A small audio frame classifier, trained from scratch: held-out accuracy 96%.
Rows from block 3 of a small audio frame classifier, named by matrix and row number. Rows with one number belong to one channel. Each number is 128 + 32 x the weight over its row's rms, rounded and kept within 0 to 255. All counts start at 0. Numbers have three digits each.
Before each channel's rows are labels from the 100 clips, of 14976, where the channel reaches its largest size: "loudest" is the band of the loudest frequency at the time of the peak. Only what is clearly more common there than usual is listed. The data: synthesised sound scenes: up to three everyday sounds over a background. In brackets: how many of the 100.
# filt: filter width-3 conv, dilation 8 (model.blocks.3.filt.weight, 384x384x3, each kernel summed), inputs 256-383
# gate: gate width-3 conv, dilation 8 (model.blocks.3.gate.weight, 384x384x3, each kernel summed), inputs 256-383
# out: residual pointwise conv (model.blocks.3.out.weight, 384x384x1, transposed), outputs 256-383

loudest: 4000 to 8000 Hz (33)
filt.378:182135168126172153094117161112166119120059093126064105173131140139107119159177091164142104204083124150100159084105088150163084173140145123142147139087094114143095168106126145111181148129122123140150203081139136127137134102108132115116077153135057086118109111160119089121142140183140078122168149138115096137136104198169154141111104045134064218174160097093114095130094165097112124174094
gate.378:177091160143181168087053104114196155116112097121076169170139148091178164149125108092168147164127109097162167075139134132124105134090099053077077158127097118161146114102094102181106175149140129102153122137143133155078110094150139116060125115104152161116163095101105141117144150086140179147125121145114100135159125096136077137100076115104131106146120143126145128170128127205165100088096
out.378:157149086093148117135133146128119124077084094117141147128061142127146157083094200145120082137133122098183116082140114129067109138109147164179196128131121127130140138102134115120091143122081053168107115123157115119125147105067104160154152148087102159118199145088152135108095173175099135134143161088086135162099126154077116146092092154125115156139193101128136058197081123207168113133198

loudest: 500 to 1000 Hz (45)
filt.230:136088107151186116083162101147074143127078120175119118202127076114150103082111134106146122123156102134098145119135114213128145192163117138168126123118056133104125181178187124137158162158070121150092129093140109062102138140154175142075157157165087078203158105179133164131123152140136072115189154081129157159105139089172160112124131142213115150167189100159134123166115162118144065152203
gate.230:125188158119130131120123169069086166103134172089140101167153080156166070147120118112156120109174129157119069134104144062095087130086111100145119157129058153126077094118121099156111144170187160062141085169143117138111111116093178094110115121131097147140070185104166109161140158150193107170157146092131074149216121111195125048146117123118145134104149155176122141113096145143151132098101
out.230:177112131090117070083115153072151143118093140073120119106117136086151174134127116124140129123129125169117134097114182185117157124105142165103147106101123182163120094185140099108131099098173110127124072096121133088235125109146100153130138106173091185077128118105106105113127109121178207082170092158125099093138115103133150105142150133093101083116133087117143166120174135096071149115145

loudest: 4000 to 8000 Hz (26)
filt.252:107132182155111152134135136090093117101128091177208116144107121088142162095147133110139069146131131111081038103099086136103100109141020091101116118128154137154097112072112118066134136123099147114133144154145129191120110092157164136155175147127072078113106153140127114112175162094156094128074165063153089129130143126151120097122184143165082136111104158052162094173105113127173113116166
gate.252:113128113080095195085094127128149156112130114129193117155140135151181136180134148054160120108127071164072141080145145117081155179157147101134107155091061118170145156048147124121150107128150119093120139129181157092126139115133112132112174095126193152131171074209127182109068090112138137108165162113124180125139174117129095144107126119114057118116166181149120152155100156186155147187173
out.252:207103098108147118144159167124111153137093102113122107087121076117156188206156085109101169080172173138128209110135189158130123133072097104131132137137103096148142139120144145170131138051170078129083100101182144122090133127109218107139126196085128156111148149137113114172105117134118127152119133128077160138170105098088080132072091176144091180100205107133117091113133143087079135155153

loudest: 4000 to 8000 Hz (30)
filt.292:120038123120119129142151143129164115159088082114132090170115128163084131091110156120160154092181142069167135088115138158114112096142120118133091125081129132138170140128133136189132142146097138102134163131167127130136089150108095153153098104151145128083123116141137115134104147083111122098129082118129100186159129127189147122096135226109126113200104106120072148137088159142158173124147
gate.292:107127120113130130146108149095164177168179171105131166073124162128125105142103136078110171114108128145086057154131194113145120110119128094104185121169160115096101165145178135163140117142127112115116134104112083126121138075170127107141127147140081117133110141126141137117232077145162139202162104063135154209127108133129102118142020130134090097175152207110136114138183132160139112104072
out.292:094163127117091136145134162071112092120156159163127145076097140076145200152170136140117175079134145076129103117134147144139116124139105119096131135139178126092101225114065145077235136115147102105154126145129116138094159162158127080131085122098092099115102134219173126063141100060130092124098167122171144096079157106184120115097141097154150074076168085090109102138120077134121117112170

loudest: 1000 to 2000 Hz (43)
filt.176:139125147118091195121179164162124115127163124147106117091066074175126160113111169115155110123130146152147161120157136126137154136148107172094078127152080150090114191150088172093109106145129164106131076135147079147159088178121212093108140114116086063124155195151143175095116159136128058174120141132136137152145144126149170150121104109173145151135133074103069126087105098146148112125123
gate.176:075167136093100073111133088160126106099116085209183119191158093107168088157125109151150154116124147178142172142170144099138133123125125110093126170100121127185139159083129146133152102205169188125137135094116073096125094113108111086128099165188160091111119106087114136123081137158164140156123067064127077127118122134082101093150162126099138102164121186133131144111123136186120164075118
out.176:130085125101091089133096115162158145062162132112168093120102132121171064162118106148099187126173071121127136097188140150034102101122082127057135145119179165154094077158104145163084119128168152117160124158148114164100103102051150125094112153144200115061151159126126157135164091163083143157127153129175155129091140149141107181148079125115143122170089128137171137119162162138107150137119

loudest: 1000 to 2000 Hz (50)
filt.140:108153031140166185130164161113188125098133118159167098123130133152079155101155156125166135111139136141102123169132096106119111119139255142110126113140098141094135072095157160145099112116086100103156129120089110163138215128142158103109180110177099097108123136124132105124135121126206124160120184167129135096140172119126175112098135142130152130131197154130095142159117085122078142170094
gate.140:089084082161179138154119116124185136115119154125132147155080127102121128118172143088131157086104105147132186078154121122109130149132213080117129132145145131100088077091194138132144121087114112115094191079096096149152141094211152097177149164175115165127178112138124083189129149094168113206166094163152110141101140114111160113054168126171156114123072174136115094141105093152117180166094
out.140:148122109117078139119133156108109157107099125134052140053121156155102149104139162131140125131121143136174109139137175092163056125186054116084140101096168151079149143081143134137085082201146124121230157083166130162051110108117107111067171158162131103087134150177146140100137088159129109105135095191059080141181107140156150126125160054169159110120127160189177180082157106105148126114107

loudest: 4000 to 8000 Hz (39)
filt.291:177128114130164069145070188110175095133015146129143134137105092051192103085079138124152185135139102186130138099101147126117119102113114061193253150133159185103093109142131206137079099144145142098139116067110111147129077144130156112128116097158137147139142128173165130137106205124139112156152146121152115139114083125122108102152179145158123104051155177138113093149129122152160128136130
gate.291:127078100073137160085122115157148131117177073156148131176102120146097080107133135126143106156151123101143157099156141103136108144139152122088142103086152070118112055060230115126139106152114098154116112185061144095114136125115105187082095169163181121100162147106130070118169204134082109146134119136137118119119131108124142121175112163156144209081084106075128077109121094155133140133079
out.291:122111110069175178152081143145114099113088151085120115154112107141037141090193202066144102099123068130091100139123175121101152177178061121152084097136110103152198144106135113071125076145137168083158115079172133144143128164126175121087117171105157108169148011173154152116111124125148118134151079141104137048098135099114177088075107129147056069127095140079108184107108161183110125167125

loudest: 1000 to 2000 Hz (46)
filt.59:191139126090115090083156126092153060091140113118118133107102139097100153137134171122135131139100099113180181152137153164190094151068134147123092126095115083070088164060078140088106089109141206131148189107164168149148186155158159116168067105164101136098099110119104106114153117141106128134139080167144094110094124151127159182140129140110165111123148152108175059111096086137107197133119
gate.59:060100096130114104087129129164073129130102147199151157127143120138135102132088091072113156128129143140115121079124142125152157089175154165046088113169123152208141127142127122113078147193166139196165128155122094075137199153103136119104133068097139119116156158068113119093125145084124107110126131109073138114138130150085118135132107092100060121088139090116123167172136130139161125141084
out.59:170116138129136123118086087121121138108135085147151108115084121112086072036162117175159164121138132110126147151129098116096078117066119225124069100095130154111016087136145140091104182153097066117199129128153167114158120135120134083170125141147111152125091105130146144133200106132141122143154108141114117142087119143141132162092137175091134099122170146103188030076130122109087183132056

loudest: 1000 to 2000 Hz (42)
filt.126:145130107130177111139089160112156132137106122153120135147111176109123170149098123113116075198171104100132107098115120082074107143149145189113129158111141152116106182140108113157075104185160131181098180180118083173140137139089166166090113142159164132102157185141088119156144138110099093087170060135171138121088070069125119088135085117084078110093071142190129131128155089170178186176157
gate.126:144144142094161185058064095115156129130109124117067150107132161132129110101200127173138139096172141149159101128153179145119104110126128135110152126181094144116130180075160124123092120122165136106110113158086127095136139179153109200100138170109145163162152168177146125109072119135119200146131149077066056097120176115110170176109106174172081102137154065143140079118106126091138165124105
out.126:113093110158136090102103115086107114156125124150138110178078139146157123103110141132166096094164150145145136211162129169119093091175148099083096081100179154177087128151072167076185147096064108148172107118106101111141173123129123155092085097127113080147164113115191102151138138088092104176079120147125192121099164157121136074111118099117108166149124123062134170129131137184117076122116

loudest: 500 to 1000 Hz (47); 1000 to 2000 Hz (46)
filt.267:142093120091136115136090146138168104146108155115106146103125134088121153149079092117060121194129083078147105117149129104100088171120171125162114108116160119181075108129083118124152064133167154132140141093095189170132174144097155167054143135172182145115120133132182091100183072152056151174131123135123101137159100117160170144140096164115178096089170123116126131184107114162184119143086
gate.267:058098112153098142115109105135135118112113080122070086140116063137091105134197128114170142108154202125091144097140119185143075137082138138122144100145078204090151100126177132152086154105144134133149131156153148096170074171125103133098080132163091132111137159156118154140078154145139131195119179086128139095108129125132140164127088165204108154131143118166168088149095136118142145131172
out.267:127138104138108094111188108064146071162105208098135172137115139152158085101085167122171157082174130102179157155144130130121083149128141101132110075136155120124109146159144136127196101096086088135057116107113079121127169100154102123131135121096105108149120165050135192082164142022141176110170156162108129120075169115166160099110178081128162151114104110124130147109134144143126140125185

loudest: 4000 to 8000 Hz (38)
filt.29:116080097126118126096156093117171113124063110111154097158162106112092133110106160151122123124124120127116167151113094182121162112119127117117127118184150130124095088070130130085080136084163067154072119144142114178193151126124135171144144137166190131129069115164067100103101126113099120109106084156177198127150135235104116079113160078123145108089125166131133093106172107095147113097126
gate.29:115091124123149128098121164091161138100139187074089139154133127172156143175176087128146158121146149089138127130120149145132108155143168160086118139177178088192191112096144176142106138182197063118087082109150137169101056164086099111135129127145172127160117137114086110065153144137096164130141107152132156099130137163163164138094148128153173171145172108167120110195166182117117133210123
out.29:139071205089132136158094111140071173110128141131145180092144108098145138157127104124100142138152155148136165145103099041142110139082114134152131231060110159121127107122168102083093129080155074156116143121120113176137187154110072109106171099118139111083113120069117151117104124163143156129079084129113121145158134132069115125125099117153100133128094104089151144122135135159133136101143

loudest: 1000 to 2000 Hz (37)
filt.193:078140070113129117118162106099113115123132169095101080115148176135130152104075120167106111104152088135124109155136131070098157106157058148133130080189129062130140074129128106156114067115112146129110122137131126119170102114107128133210179123160078098144144131058091100149126167189124123129154112143089098145151153093133111103134118088131082129093123093176103108219081117107147104161102
gate.193:067093173158101118106125058142168103063138147114057133154173112124073125127093183125136109158117065108169141121125106096090169117139104119098144095143106109065072113085171099120112119156156121143081098130114155111132108111058148088177162132136070181066134132105084094148086140199095089169170077121114127187192136093154178137149090064123110103097176104149105118162167124207132085102126
out.193:105128192135167194089108150150121075142083097130155120133122109081138129161160154133145081096150142166127178084172115083096159151120118139153169212045112158119090166109185206141100092036129119077118087124081155165141185129126138059135103171163145078087069109112092154100109117132157172127102143106089120093120115165107186149144090109160183124159101184133070165132119171104136094122098

loudest: 1000 to 2000 Hz (63)
filt.105:153099123132137111180128155141094157133145076197135154170136158153058050088121116197132163102176095113179121162214101160110184091097091073136106103130100108140050109155138111173063053102096119135141143102145140116103149156115153103165121136119113142094128105119157116078163079147067087105161138139107106076117104089149114090164079181091156058117102099128105083130133172122136071200118
gate.105:103083146107141118176050126136120144122142106119128091076134148170086134082063143148108155124166102152097102203164085134149166107111147050128147124096109088129121081102171163158125073172153101152157137158188114130144104155069147177096089082173130111100185104127121130068089101138138093132140082165152134160163110144108172164194083120166126130178144151074107096176085130127150106061146
out.105:097130108135134149167123097153080186121141087121102110098136105112186114085186096126116089141143100126186092142092143144124085129115147082161148157140127213192168132093141106150120083174166184170081132132127164116177096153129189166126111088102130093142111130123179091173126109097179138190146175114168075165178156069132203119118125094125063115138080105100134126117150122149146093120176

loudest: 500 to 1000 Hz (66)
filt.199:199056095121160083129141125096080063044103148114169100113139150105131124136121134159100116115076110076205099100168183109198129174054146107128080111107132096082155099143152049075142099154085168184127126162116099141160142107152127186106141144099120156057067171141128120120149145144167136148128130145113131123161062105149192130133096114175113098100091111110111111122103090078145079209153
gate.199:167186115115131117158088128131187165108069115132092128141155083175158135119094084091192088115162181117189120134113112179160125118107102144112095104151113148150160194132123116111165104088137151160122148127117148140087107152133181079122110146177135108152225108118142133108138134106172124183106119063087120112177139134130121140143136213180125123169222064127046109111091075121115166149088
out.199:137144119165115105100140099188093153149080149110119182099196108163116138107119090177130136097166132090153064116154111089146091141072137097103132137159126158121078137166205134156139132100144117124147159123088117070134162089138154154092131138133136118124132137144089174069091129124116120179100086125065130206144146181116123136118145151156203172191145133116096118149082034074135139055109

loudest: 500 to 1000 Hz (49); 1000 to 2000 Hz (40)
filt.382:084139138168141141134123083161127165137135113154101111106113123143121112139069063213091155096133119115135126136162135071161159117113089187055119163129090126069102107152105162119132089097134151123133128129106130166115182115129105078176132173156105200131156188170126118057104184136146137126140095163145184103096147145248154058132139158080128124157102121131167146125133160160164173106159
gate.382:067098166104070080138125124101081146157143132114119147144133035188120065131132205140141130142138153145150101088088114186159152150101141166081110081125119150107078156081180132151142110119158131135130137128104154136151119063128119116080100142175070061114123113148099144105072151171178129122126203087103089149179137127054154204147100115141109081087182105141155124186133117098117107159155
out.382:104095157051121123164164132139135117133143119107132124147082121156087119132155122152169132128169169151132148177143153175103110079109115161095174202146194143101143193124110142107153126115083049086094139185072145129145126129224109078100092160124137127154132156073133174105119117157078175076152076136152142147141175079065114128121171151174100144109217107149152184141122090114133161128167

loudest: 500 to 1000 Hz (63)
filt.102:190102114115083147094083186155119146118132147119101119105101189094144166115096122129169144134145104108074149069134124149119056149088127069167153138095128150161139137134085135115110130126088137120117136116143151098147164095126141143135100083180081147153108133105123100226106071190102144137087149168117221094077145096114128214138147105139113195140155178106155111124106117143149074137098
gate.102:118130093137111095164123086161167176131134153069131093082140121133157086083151133160080139153075068117139121153141124222177087203104109060119118164103088095115089047125176140140144152150143065095129152131142167104150150103066162122086095098185102115074201145109092150134125107175185152138181120113112119142148128099110115163087109093087087133127145136150094134137113134089093138069141
out.102:166129107120110092147163139087158182113109098110073127155101142101159161090143128120131134102133108147146163131106149100148135115070182150134149172201140109112141153142209104068119097153126194099147160094182088122086132101181158121125122134085127117199103095177085099161112130126133101129102098141193122058231174157168157097100074096120054087109115114071114106172166159190181137145166

loudest: 1000 to 2000 Hz (47)
filt.211:185070169108143100097131164177097147105123116089138136149147104110186147088105126115139106187155104134138130138127147092083126160162130087120108178157124083150152142173098136134064159146035129123124183120155129129138131048163157145107157149127170115102181148096141182150181098129077083122104122109113150129175167129143130112147127065080141118134106156115126154144102145185121084149168
gate.211:140078208132153200139128128146115192160091159132169120070166123212128131176126166152167142117170142128176106102181170118110121138129140150109143115134113132094126125091169106079101134131136122160137248108155170120104126135109157164113120100152120099146125145215074161112125096112122177140183136156112104156162101095161157143122138139110138108128112182119101086112169099151168069104152
out.211:122073108168106127144107162136148085151166140104073129142118161119088154070140209111160163110188178144113147118113101132111141092076146147103108069099143153122106126131110115166091105120103068139147120134081163117063101121092110136045143145100137150163129111109174088138162129105114097104096112126087138092135182160119157099117155115118164160146067123057138183120135130095075199084103

loudest: 500 to 1000 Hz (58)
filt.74:133145142121169126128161110164100114156147158107072190118126138154120127176117175097077111100150072098129110111207117093185137120089104143117117133152141193151143143139089079148133141146135177169123120141099125133109123149097169099126136145095153103092099124107102105091107138130077140120196121143077056192182146063167193051092095156113117108104091109196132129149078112099105061192113
gate.74:080121128168153164101109142130126126138073107125230068143117085069106146114149151160117073102104192075141066181117105164097132119214112150133131132113095104097123099113152146112158123148116093075102130143110149137136106180158124197096116102181111099154144094138133152132135150097150155110063172128154199127142181132120130130162102142166114150156115152080101090126133159138171160094150
out.74:094133136156098123071151122114103160112146166137125139098091173159131139065108148189149128099128168159123151172088162134128065133115159082150107116110088098122110125105064107157153155129136139129119150178174152139130136140140157144083137139150165083128071123102117136103082179127166169102154127140176126183131064157129154127185113092049157147123131132066104113116174106163150152126147

loudest: 4000 to 8000 Hz (38)
filt.189:124139142161123082127114139110206142133131195115114114140164112173191153170115156115157176168084067115082194121119114182177104095100106081156107126121144103108125153142150133137211134104134102172110087169169118177087132147157125120199191090108090111130095163156132195134079077139113176144096128137073073174153112172187131059165133098133117134127126131161079153077138086062163161073116
gate.189:084118099056189060088169165160159159106149094164103158152172120107147102156112113106131172124190227153113131152125109134133076125158124148117122145142075136129141114177183149150078076101100102147115129129089162147124107071122132119128174148172203132164184089131169106111108107095127202172107162103101100190158144160162146139083137124108176120112136154133089159154126165172140172116100
out.189:089131161144105159132155104142043092137158141171125138156138183120089071146127106105088116171055091140085140173136169223178159177115105141117123146167190100125164127164116120178139099142144138151131156133116134103132111138101128105172143116134145137105077095165118087154172194121108176074189152136100103120109108109135101144139163108071102169175139101139184148128119200132139130159084

loudest: 2000 to 4000 Hz (45)
filt.81:139139135134101181101143179115159172117116116097093082140081139148166163120079089108124134140128112131120153053098134207163074121165101091175061121137111095089162111128158134077114112144097166185131102134110099160110160102106122073156142132104113132181163114133160141130065146170100158076173126114125122169135172135181111127187075145141159127111147129139133111117102042155105113130139
gate.81:125116082145105175095180129117139175095123107089132110123088159112131139129092104086146114143065142140168106026135118172155093073096143071087079144109085121188158155162189134096155113087143136167132103116165116153123161111122097111130126102103140188110163096175174125138127120167102189110192160098126117141163125079182126105177106147079124106158165139093118124085129056134131192122127
out.81:103146105093102140146088118105108063142076112131127152104109124120152091165144118102167126192116156143074127119146097114113191158120107174144142104133092099121102080141103137177121125094089144095106096163137141180154097123055109141160130151141109163133156118096113159154150085165135122111122107130060194176145092180151144181153130165094116133146102161140144079189146142112113187107120

loudest: 4000 to 8000 Hz (55); 2000 to 4000 Hz (30)
filt.367:153113109125140101097111135170130128128165134110098177091103125149097111123103133169142108127158119106130115157080106116139116134140155125090099103084151101145177138097143121125120111162136149188120141137138131103095137110141116143061150129064159122106196147175145173142129174150111170108111158128082114084162142116111142144166119162119079108158125142104120143063157093197137135135057
gate.367:120168120112098174106124183138198134116162144083141113131182168116083137172133107132138167123125113105179092078149164129121137178076106106139093127123128151150102109104175185115173100118160163130184090107149126138143132145127104088082089090102098134107135097125123120148206093213057134106091104096161112162177084159142161074145113108096111057132112123164123118191140110128066078200150
out.367:105073178167128087109143159119176150133051105144126157053166215149160133119085125157118108099143112089073132096141196128106150138137170090188114148144171118079134121148079196136193151064104174125112120157077125136146112075063120124099124136145149102090128142146168125139180090128078140144092146133084156152214163108094127097154204084144134118177105145156128097093153124089157135140057

loudest: 500 to 1000 Hz (54)
filt.194:130094133146095134088101111163107117156113141194129157056164135142149144124161139157152100129093116137103144153097113182081109089114186107138146152169127141086137100069150171127143100134123141082171166141165152151124156120136091116105075103089170163107071144151119120100146122057138159127100116183088117123173124173209146159129146073135140123156097141169107175071054172113143132122125
gate.194:061083065114123161150131169111084188165070156146118168104105142094122027118142143127125126087123107177155072151155097166069078172157179110064133118208119158102148108131133061142115126104151166051152146140129128092154149135110087170115115154149097159124153152110103088133069183138158170158113130098087101115213142106141067147152127142160136166098170125163163126092143102164101186109146
out.194:155103169097094164096054150127114150160135137055081198111100168124150117144098149136157052088081099124190157114140125120068103074094159082101128124119174123190112136104094088109119176125143103185132137114082108111165145143108113177156107148143103110086047071179147152078104110161152165157183122150124130127159145151146122114152097150121147091101128167113078114181137092129151146091206

loudest: 2000 to 4000 Hz (31); 4000 to 8000 Hz (26)
filt.69:144143143084137138204165121151075168137179170141123121078116125120106160172176085118097114079055093133143102140126123182151101127097073092115123106158091100134135101123093139097141142133152138090106051122146133154098185115134112173137103119140137081177113128135084060149145105169103160126170058167197132119158093076161154081111119147108119164178117129119158152130134112102173127059155
gate.69:186118122126126139136077129108122132173110103116127158155166108119133092102182152130104142153184105112138099166130128148123175177115151169148117138101130117154202094067106164192171129122093091157192136121142119130130129151117089198114111146161102131144123141130142143159185161132156176135093125132153142097143112073115103121107116163099111109118143158105113139118100212127170146158107
out.69:156115164116129102145159199164137081115132156134078218099066126105167121120145168169140127140196152094166067159100152098093115111111157114166149148080122178154036134128200099159134066168138118132125123139126078100140129102111127108111134121139164080115079137080149151121145117120141093174128108145140125141089112059119128142109135096141126166152178115107114091104086106194101165117146

loudest: 4000 to 8000 Hz (34)
filt.293:127149173115121174095157117128156111104111096170129089176144184158179156090147101136136151155101099113155152078085113166123104114093169174165125165117117099177136158166096138131115159141157148147136120148115112115111158133123161119096088099127121141136114125110137118181145037163172085158117100186141121169088209137101114124172127159057141137146154114142112132147104119139179163158156
gate.293:143167114085059129110096146108156132151157124111117143168150181128132136065113095129093126104152103095143136088159112119099134124122127097088127177132140117189111158169143107113089137127186165172123143205136096111117135049108175169066099149121054126062110152111171144158139099176140095186138116096169142079077113131150148138177114103105139116114143174087074155183132132144177133156157
out.293:168148104107134142096166173155161147105133085116102128154105124118059145153107121100161112162142148154159132122110133101101131149103156143104092135120108166127149111128126044100089119149090099049084100031141086174114133187137145153141156063144073149042143082145162138111109118160115096127154162132069140177128012158151156144146162153149180085113181162093137105158132078126188090030119

loudest: 500 to 1000 Hz (77)
filt.225:102114093140144175113079147087114128119084124177134080125149109149108112105127089162149113159171101230122176093125151138171156108103101116168178094112148142117127118109084108075140103151048154173135096074118052168148125095098064166147063183131152136086137131116107183153185062083109110159135107140116144125108120127129193087154106188118116077140103131143141095135127117114139163162108
gate.225:083109181119171151193099128129147122101120090142134138100101131164108133118139168141143171156156168154091112156101152126168154081046143103102124111111116173164139126112203161119154117109125110115185108166098121161145080123164110135085102138118122171140114121079134135059168108151098180083099118133093064169117134192079060111119138116177138152117139042121202077113087171167107129154123
out.225:142169075077123047109176163113153091131168138149102054145155120168096115194126141124079142123122121114133169158121071134154102105146071118118154065108169111112077089110121145118112141084113134142174132150148148136103109153109169083020186114051173084101117106161091128095141103104079155103064194162174139170117120110118165136150121071113155078109131135146108132119158123111095118096094

loudest: 500 to 1000 Hz (53)
filt.253:096107178126130090124096142140142134146124156156111152136148105127129101109092114126126097078126092166050072096148140155077115142166154102092106141080116123120109115135116120091092119123126186135101178161139081094086173140086109111189130119146110103113138135071082178099166109090163091121087141098134106155119163126155101136080145130123128119160112112110149092139107138075131117135085
gate.253:110106120154133118186114113178124205125110138126161121219123147104150101169153132141192079127165147149119099182154181154110115136095121098163121063147126207141168115143128130117142138114162099112135152120042205153165111126173151164143129080167137132123138105144150104098128152160098113158123150088126148159205135136100098057142123190148176098132153126116133127132156146128152093166140
out.253:120132129084139119120122156105108158138162116095139100130157123154136119101164129123109109122088180142134190144112140159097171132105087098122163156169152119181151175114174098119126154110092137127080139096079162128180151112074102143098193075134088084107171151135116189131137095174129133085118167136091066070080154135128153185137174136154142155129107069186136085096152145113133098197116

loudest: 1000 to 2000 Hz (43)
filt.70:093101126107136141093101137149179109158104137148153115165091107094168128132127155126120073140136121168151128161139078102127140125168168088150119167163154132108104193138110131145137124151159165101118137128085108141162095153143104148171140119131111129122149147072126134213155152077091107136138123129155127161135088083132140098118160162174073136130122086161102134101081112097187159160102
gate.70:121051091081154116131094129152191131134090116186154166149115133119140179149111088132118104117139074127176115138136142136094117097192130071125131123117153113109131131113134132146189149146130102178135092095123146114152075154101093188125152144120088092138125192045117165142115163121125137130169204131129128158148102111124118113126114055165120119154136102113077112079114097131179185129071
out.70:145112190079088138078135170186131097109101136160093078126102123106138115177150150114146088111126128179163071123159144127072158080107109117188098137171135170085154165127102065141116103136123144110089092090159112181111093132095076078149139083131131110099099157140133108169114114087101145159111097156131140122143097143147128117101202112133092094150110111172162166079065118156151125109144

loudest: 4000 to 8000 Hz (46)
filt.182:113115074089130159105125115103143172106128124130107062104084151101110166099160118096124107139157111075148172120108167107062094129069163138130106069113105206138081097177120113119112083142122162094146149187150155172123170104126181155145119149193126101136133124139130131062104152097147125141141161142118097131204140140118133152140128120066152136126135062080134133091144179133116163110129
gate.182:094111132082144221146120073140157094138137133155143107126156132106138117111118126165069156098151116145113147075139087167089152137151157136131169161144134087142207116135137143151171100110144190133133121207157128114148122146092155148147139140122089138143153189150143168130128162159117138124142112151098097085069112150131154132143142149114087101163145125152155119233139105087107072124131
out.182:113139113142092132142168096097195122108100161066057115137129072121114088078095112104124121203091177085106143122101168182151164136106136111043192137135117131139112169120159155146174160117153120148130151121121130071170124110153170103146138130151149104098170148149075125159108203120140093094137097098096096164130111119139131122078155158103109139150161114165147157135167111099129014085160

loudest: 4000 to 8000 Hz (42)
filt.72:188083105123173135114207120160136151144106077156112205107107129078106096178160111121116073163150140158131093156103123124194114112113067145140160148118148165141093128140110107111088144139092114155128132154130142151106154114075173168105129163091154129188128073131127144190213187114106113172114105135112106101144132127131115149114076108115122134113126138141125123139000205084138171073123
gate.72:075149153140099153125114088147173172116122117136157090135154141126105178119138107157123096126152075121127096134141121235147140122126099136110126054160112067135159107122194128143190098114119177109079109129089117114127112168158106169122168188145194126059083157207169122033111095231108075141164127132155193163137113069154096114144135121130142148154106138145139192072200123129118159110120
out.72:149173151100079109145112108102114059166099119130112067141127084118106176155063152145121115151102080138119151141117143111077138174156177170108105131154108155103133158095077124124136215139177163126158135188122172171077149083155079155151104135161125077080114155175155132152110141064136141219186070144119103161093191139120135112085167145092128117068141140160114104208160054101102129169105

loudest: 1000 to 2000 Hz (46)
filt.330:175150155151108179104126156142125109075147133122099146108152096141135132107138063119157092076164104152116117109117083168129090110145181111093136129143167130138178108103164148126133178188152149138114128105138118093092083147112143101117107140144160152118143149084146137056112124108115187124136135094103117166123147157100134147094107161162109121118116149163090096150139157185082111122144
gate.330:079116141106110156100035123103149152131124170099134136172120153113153128160094144147151098129107160138150134165099142126117150166132160114116138088161091131114088153027168084111171102183207107140135143101120122137117136110123064115142199088149123146150120093120148159110112122085090198151085159081152137130144096142170155095112149106154157124127099121164096119113138167119103159102153
out.330:116101133102167143158190116134120116119114114112069152094103102128174130118136126102118096140115139123081109138156161145134160115155156149134169169140049149155115164081169110185104157158163137109116170052114196103085160158151161083146184120166138161136123156091124177125157116177182083123086105105111097098140121110046117087069148082093143155080139109118130062184142105059121142116082

loudest: 1000 to 2000 Hz (37)
filt.340:156154148099145111142158114085127138107157086182120101162164184124168128104123077185133161074118092114099149105130143186115158147118161161111095129113114108110153161098152082172166180149089083119139123174134142130148133124128121177156164076143091154113092147140166093217127132142136148139131155131128181110114095131145123151157165101126104137150076141166200150145122144125160154098159
gate.340:114143111104183118132094123139167099121122160172105162138151113134144129180064104160100140101131126182176110123148108129089125131142147158075170086156126065149163164131140090144122108179117212174097154126073166125169128151135185102148158153160129165139140157103133131095100107149182165154157149081153122200152108098156184051178132143191079067170135117060109178123137150148118085188082
out.340:162125069102064112126115116159096146157146176146161130149138138084097148127191120088119082122069112159124124125128196115142168106093189151119101113072122117161107163151122131107160081075148127127165142151170105117104176098144105119119132129144136150107092142146158151153147103114151125085156085118149131152116137122079128122104123118149125178142076123211119107152130168125153153092118

loudest: 1000 to 2000 Hz (71)
filt.264:161115104148138136156109141112099147144153163134115139136101116149110131134116144136086147209082084121088107148106131130147116108140095129104145143122139098137111136090098138095122123152103117129064151129092109112076106111112121142123130109046136118143111154132088161113141093041125118103108113113141138141124147156175119085116108155122158164122182129180176086098109108065124163168071
gate.264:129123180131144135134134139138182108072133106124134149107177100136098126150171114140074090062132050142171132062136073149128146153092158017130068184125128161099121155138091068134109127143202214100134094181157120082183040069071067117105143156153048124152128100048148121101112179198125165158121142106168075192169097100095061112162114152142096157149090154095170165164158159166133153062133
out.264:144115199164140099097097136084123037156096091128144153117132152173135139150150136166098120102103122106089184157157098099096109125153118109182160104183097121137229159119124143135172095144145149104070155111105140096194134131109135173118105153144127109151100149140124151148202132096143135225071079108151127153163163085089112143178041130091125072173057094117062133093079124109120102157151